From a checkpoint of a small masked image model.
Model: 25.5M parameters, 48-pixel images.
Training: soap at rate 0.0015, 20800 steps, batches of 128.
Data: 295000 training examples, 9.0 epochs.
Rows from expert 3 of block 7 of the encoder, named by matrix and row number. Rows with one number belong to one neuron. Each number is 500 + 40 x the weight over its row's rms, rounded and kept within 0 to 999. All counts start at 0. Numbers have three digits each. After the name is the row's rms in percent of the matrix's.
# up: expert up (encoder.blocks.7.mlp.up, 4x640x320), inputs 160-239
# down: expert down (encoder.blocks.7.mlp.down, 4x320x640, transposed), outputs 160-239
up.434 106:490477561460539457491563539434545568482458467471529499462467444530464523488535537500478434474489429435469498544451528445525518479486478495516517523562481469474588476455475558525545451455502539547588459511569523491481463545490579548511547525
down.434 113:498421453570453507467457488522531545438504519481511423500445462476423500456508519439477510522531488484501466531454411538515526423453465523509516569458534505556579510503438511429453453537494446547495538533504553485498554516537567473602506552
up.435 097:542473474472588447556592515489536458540520492578498459531538531448491497510474557403536509450446572494575528525519484415536518605514508489548524473468430521498539523460513457556469444475466464487532550481470515504532528461510562464528486560
down.435 104:419523487441528471432486472460532487514558475580457483514535475519593563523498550514521426482552519512500516467512537495484439445531474519503478596542473484487459559492453444567446510472517597532432489527548470525454567510527397525422517483
up.436 108:493423504529440535494486560513534531575500540506520549530463514471516480387502536446479434501543462374550537510517499470553480568537477508485542531509518534525510469439429531487443564436519470488497436458443570514421562493531520419504571492
down.436 112:472465497435497480418474541516512470520467523545517528471535493475510538475536495493522472491452487531489477499502454435557471494474517483529494513458478520500451467498509509482512538455512499524477474449465455527432459582520495491449569550
up.437 088:422525497490503577472420502470563544535424551495513521464477455453495467463505502503558451478556514498491493477413488486474567547479551474474499474451510499479540533457505491523489521436492525508523556486476504483468472435494442526545519494
down.437 086:594449528510588416520556470504478513500487502520480490533487501557448475449561415460579515494513464521528530522465461530511470476450489469519542427521488488527444478446508606534482581508520449549472493541482527539537494485559493543362476585
up.438 102:473395487550548468511539521518465440489540495494510522489508519493549518498438576399510492477497523467495439477476507501454445482525537464468484438439566412516528481465545487516529554460592533535537487531538544513510596488414502437565479532
down.438 092:574526503554503501529527470551556502527485502538519495475508526488531525472455397470540550543522498450540484517453577560549438500504446474448479474541460530551455499509517524496514449504554493513499541510455479447551496483487494551515515507
up.439 095:435457522497513399509465490385541507513487466505439459474457528483512455489475544507457524447512449510533509599544579512496542554526505528436487527597484439505559424471487531602521516505497512419542525496465446517419547539551528546531405490
down.439 087:526588526491469520454478505497475548476533494543526449493593485528488415475442543487484545483419522532459467521545507523482484520543464499496438424551522531553491484517557480417439557540491520488492513518479533479531531495477419494465452540
up.440 074:477546563522482549416504516452519517473506483539553505485512526556517424561504518464583500505512531509518547456503520421446499533531534492409544500508504425491498441414469478467401501492449479480456472534481414508502576440516542479614478517
down.440 066:463513547539466540558501508452505557504473482601520481503508556517439443470504569476572519511484506455485520510508588454468482529560488415517467503505501516444500498519498538454507478517462513493461457483507470522569530452499474501656540434
up.441 097:422473510555490443406533466485398429475481469478458395414463427452497480512456493487531483501440527424500505466553516530534511462528433510476532474458455530546531492492553457539524444485524444503470491511486541537460431475490518567512452510
down.441 102:537406502597466552453511471434481464415505516427484529467490474467483507533505523541449528542511490521477530485541519566494476499532466454531518487559507451532491491507573532499506524546538466478518504442464475444509475482484473573596506525
up.442 105:467476569510443530507488483490489466473473510545485582539469532548498481474518519501472540527505510488491484462510482446529540505482484540458546471467515536419510483529504520451519551532423560464526444463554630482560452483462493569473449484
down.442 099:506507518527464478507509507457505471461499411501502508496541496547531569535513524521579492539515494512554487514450477486477501530435453414443396465546540525481471519535524485465491544510505454499525549449478435495463541499494467477502523534
up.443 106:512476509510506554527508546458544485476544472452579463471508451470487527467462633425498555434498523488516525479525537500465505473507481475541511492474523513431497490512443529591497490552481516543517435492438442440546507408530467512491491466
down.443 099:479481518450471449538532576506418466498503455540527500543543484533519529477547536491566519450561545509557517617508474452491482470459537492503483489499486476483476448567566531472530533520503587514452532522583561548468436506574481503452610496
up.444 094:474448458428514492505527481459473500525491485484528467495554477470545491491562537439525540470473465421480481526463561462428545519511486508454485524542505489468462563482468522561511451481472496521543442539490520537469570525476514439547469508
down.444 099:449525494546499510433575522589622471468469452550499576507506529449534459530509468568490501522457546515503476481472423522551468468478518538459546495535534505501452516506513542530531500520507578567479479513468478459520534558479501524435516525
up.445 103:528549498539491501491490490491547450475512464503551493576503536417480501514572619524445488583492469501506586542486481456483532589541484463545604508526538533488550481421545465517440485445555488518456480512475587506484523499521518499537455500
down.445 110:523482457506454497450513505505450512439493445465500565470499546468459543519533472436540500469507521528445519535510442512572467524507514457452540561473528548464440499548494449517502491516554487463463471455488409443523554558521486540403515545
up.446 108:520509503485536506483531505496559527576443461579485482489513470490461412506569527491470537495447440489513507518492498480471484554481531527471423509454516484469512502487483533519432498471468459438441477490404579528426516480544516436527549496
down.446 109:514464434452457446409502538494529550475491440439471456448541508462554498442543474464537439520512472476577455522528503539513497472543522375443509512462501455527414521506540525445499545547498495474486498442476465573446516472515471589509533496
up.447 095:484473522517480475508462483465520585489494445506544478518473518477469496501467503475501499459496450485533469512456517443499518523429544469549461534522469524488520550540557535529532537498530482461476469500472509510523459524513516480577425485
down.447 098:547446554491491377445440528507441587543453516536539423476550497492507529419502485541508443449538505454496478495468460460527508542446496439474547514438540503536493487545508529553513497480519509548553499508474427473569470526447415443450495521
up.448 107:471522499525522563570462516529460478477494532551447373476502549432460529539492474429486546537531525526457540454528419473536545497453507468513444429510475492476454528563449554590515527547513538470516484526535484530418506458528519483523421490
down.448 097:503556550547492481455533521478479466537429512527468488487506594478542437454430548526483501505540519585480499493550440488490559504457535452478476509448542556540513530548505465455576543474449569457464436488399522472528449519428466523476501512
up.449 109:507573497520527513526451512436479474511505447555511478513450507523475497509472447506502447473487472493488489483534490429531445513484465422498502469436478565533531415527504565471541448497473397546575387456500552475444520509490509489519402517
down.449 104:558444449462530536467504505528477505484503532436532486476507439502544405440513488505535535536496479575552552503486429554415595464560511455446493494551546483491479472456400496564524522512494487536470522577480467479483454494504523477495484522
up.450 102:504530508567461459410562528442477518491388523439510521538484573483458454483506553454522607564522514449549491495475464555524509545530493485431464481476466463462465565578546460536576499457496568471496474530443516489538483532502475519522464448
down.450 096:505521453525438508468588529493531494516530506480484465372509564535462427522489488537501472463520565455477553490452436532510433520511501480520486482560437499520433505519436459555552524546460524477525524539414563566485599536505499501528583489
up.451 102:526504451526537558480482532414485560505490552491427520469482498550514504513486466479511351560469547474456457524476478445433552512464441463513494505422524546525492493458519455459449410507469485545526481493499482534428541502484541474535432498
down.451 098:545504453467581470480519570522479461487506479499545556516466531504485519491518477556560497550519476557497519493528486502453582457476460467482574429482475534546494454586540526505461557483546457456516451569442454468439374498552517549412476480
up.452 105:498544500530487528494517479473556423494436528445480478506461517410484520458516455565506536441525482524506509546507514543463470474465430498495456476455486435435504508466505523425530505448513502533555446510547527517457531475530501491527494482
down.452 103:443450476547520552509539526544559549475458491547550390449527497509500484471519510493552488455541544533466528544472511534426544522433450519425566596553462540506523565534507534492523419586491530494451448511456486516549441485523481500543472454
up.453 102:475514540500576535468520523406509566552509525484510561485453445474487549484512458461558536536457438569427465531479482430520570469530492537535410517458552582556552512489567517519476477500437481507510483523497520436445463484519518516551560439
down.453 105:579418500537505438467499524513453571478523517543469454509530504526525487395488497573518553536511524542574447468507434497506509425502488533529497535537490524544488526518468386421419503508565474501511481527440505396455545502531515532403487537
up.454 104:522531453532484483571509515499504464418525440483576538535468456439516478528530529445484483533469482530519552490514461450524565503458485536540535489573554537441496556452521534542482508447455458443493540464527477547511448477570535554527494540
down.454 101:551481498556541541475521562428509522453471441462521477569537559461541475436439446447519499435510462506478523484488510502558489446532495467406561525510509511452534476547522512471519427480599452551507540534489569489462551576465463501522431560
up.455 078:499506510500495509518523518482469495480526464479514544497482464545506489520449525502474477467574566442539479487468461545505507602458503496483556550494535525430554540516494478498466484489388531466525552508519510488451451622447530478626416523
down.455 072:474442424526498512488523511493428513505526507572462480443550537450489528420522508483517504435539491532493442556490474531552491506522525518516502518496511495449492543498454452461481567518475525526472550530426429459520549465507501512480503512
up.456 114:537461497526532516545454529437442503483569470493473424534493489554483493520456497488492506484381510480561475557496477471471463526507495446509509493464568508489497599468461528531454532412463476533533466453507504484533535497558472457488443498
down.456 114:431516576438493463500513503465477445434484561504520474492418463464506506538517524517480467491459495581376486590552504497548522492516523541470528525520508485454543486502546517529516554538544471472443433488528480470493526550531471519521545490
up.457 106:435493531571525511484486540412526475520434532541610463509471563449549487559437478524527510514475565527537530482548479512527547588440558565539492496460444530467523495432498466458506487503482483456561489459521503484489570507587511528510506537
down.457 107:497562552493493520590462523436423547567573473485501502550524437488491530491508534508533433511449534541466495478426451441571466506497542479496528565476467560514445544592494453470479435526522495555421450473496511490496480402501540463467508494
up.458 098:447529456533491532526485466468552501471486561575519446509506559443491506483492541500456439525505572515453511455489526507479527493563462444486515466490514478488497495490488457539523514417548430449472494532471457479476480478472483509577498525
down.458 100:464483509537445474538487434490583491549487449518493489486569507475535524458517511555510479458469523498476494595448513522556414499439506520564521481515466468468508424553498505500491476605468526461481482531538522474539474558543489475434545478
up.459 101:544542480498485557512542413475491516521466586477475491487462485489442461525467437534446597409470531426492487510475558517523519509504527483473532534483470527506499539524541487541467472503499526538509502501489448469485463508516430496517449496
down.459 102:475510462547537500468482543476482464545492484573538465529501452448510518512503476516543463502495511532482474515430404447494558528414471446551454489462450482490506526494494525470595548457500571536574441457484522586608496482459513510422503490
up.460 109:478434484543524482541524567520532530417499514479546455533503497472560464508412485529451517567513509444469505597523502466531514500503529532539502551562553547526498381498493590477463507447504551479465540507487480474515519523501466508520518460
down.460 111:545468545573469493516479482504510489376474519527461475489477470425560569516539484481453479551524584489417468517517481549561541500448508506518530489487420489557525498461527476464529549493525513433516506438501520602490488514541513572539413447
up.461 104:506499578554511519494473485486479535475470481546510509511448450463435520548464545542486548486429477497446520551580537531468463489475548501524450485422515544433520532496479495562453511490493480473498501495461516477432436522547460394507530451
down.461 103:432513522489490487479503490490484490501502516599529475523548534586514486452431529507489495531553492574463517521485506478549504446510440502404613492502513548414506526502530479463512457548574513565528434522482436459506561560477539554436494468
up.462 100:449484523437544517541534464431480440462520531487502567500532402495539486474536430523538466501592546492472460515532491483454561561518468510522543530507493552454483474455510543576470485467464481454520473536498496487503504446570545522530640498
down.462 086:576454469565512453463528540543531514588564478519484416518513524436527528507449466490492502570479466479484500587509540541523509490475478473522494453454556518496519534464474510524507531561550548533498458505516404482569442540567421539552510474
up.463 107:418525520489431506526491593478497514516459449507545557542477482585562558518412523507511512487432468498533474499500512520426490548500499411550536519517503449444502424554511470444473527480427480495466483485442566497500514514458432506482476475
down.463 111:486477528500558491582461529441456509445398504476514563467484438482530486518483478495470531592468478526463482541451459517483493451458523487492490539589439483578469436509504536517531526581474409499509531561448527487479468566548480463432567492
up.464 107:450476487475463480536454555465512433495529477461494434515512529477468511493513469420448469554438477560530561512533531462512488578530492485515459511518565587465505530540569516466501510465488532577512438511503555492510574428507579485496503503
down.464 104:495538487501535481493445489464525567507443495489419498477532505477558518559473529541564472431549591424537492437457437534542508477515536496476497487481548530424520546455446522507509441400480521494513545473501443414491463544460479590519526501
up.465 110:514470542486444520528449496584461537500473489523453551520448476509398514452488475524520498602465507531469525430445598492495515490533513553496510499491473472488502548546491534504504441469471467526569464518514513484539484474532493554518464560
down.465 114:516463555591526530481518465509461479437531507511540512363517533526436542521425465468518553523486500529449486457510489539551475500471505553519497481447498548544443515505500526460457525449497459512536473407492528526560503462478506552511488578
up.466 102:450519516528501538476511525467574436555469577526485455502482469454530482516499518595440488540520542544450478495562450501461519508525471540512484490483534496513509500455463542466503475454554540536473502487547542489497457454515391505567454435
down.466 097:532560580516472550511468533522563545478536420509459428475557545488484489493569530476584590486517507478469501474495552444394440467527429423412541479580502548488507466504491465484494508483463535483578531504503535514534509521426489503449493466
up.467 098:598444502470452526477495488509470534531416468430487410497457524498574454457508483497544532479524520492497560455465499548524458433483506504515499493456554506497497595518516508486510506504562423503490515488464459523490576538485497542544513508
down.467 091:462528470538461486502462515513483494477465513537488539464580497544462510483482483526563519461457403505530495482496460507444442487525567603490480521507468467512549522537450508491498492547538486421473535529565458502555391596532482579418506475
up.468 110:520450531462498516542469485506450491550523442459532470513572526498560511436431442520575469535511549568496472508537458480503517439503503516526459518631489527456525481489498521522526518477513463575558500517413523462490508509449479511510533514
down.468 118:531495486513506539466520496532491511495496505527490463510554522463448556449518579498519446461462532490493515512516418585504531508553463488519450430494543490533516556536476444471506512524564486540471474518425555504495498474439418507565513588
up.469 100:589446523512467445512461445433488581426540458532566540555437477460578515502496528503523423499467446488487532517508490510495460470548561576533448476525468573519489532474541549569490466487466477469522509455508503476543543530560534505503526513
down.469 105:544563532518504526474584496486438479508453516547502520435553517478455480550430451457485527512485503542500467523484483498549522555476498500476547493458490481558489486507445537491467487564471555555442517519512521509527440514467492487470471564
up.470 093:496522471493537536510493449494424506482459503517449562449445468441460480418451514475486479535465440585531529492467514493513439576446418478543468597497522466498496554518461460489535471598486518569464511505502507465518509440478515483513449488
down.470 095:485519502548463487453477505474484450513573493506447506508555560473536515582519519551481465493525589511467586478488507562429495504487513456536520467461490541458521457520564477533518486519563509431463491514504525486477498543510490553419547454
up.471 109:547481454507512536390550524491500480483447514529482472500469567474460536486517520517480399535499449496474473574481483565491569520539577472567510505465490437391517479463468574518498439420489519505543427486507444472507434509486512531515506527
down.471 107:459431444464459520460457496563523528536525510483556400537507552542468477477483430493559534445497519532484513517448468477476532491421445538470472518494488473543545465494498539431476474574488517501455542514483492570513545471534531501477520484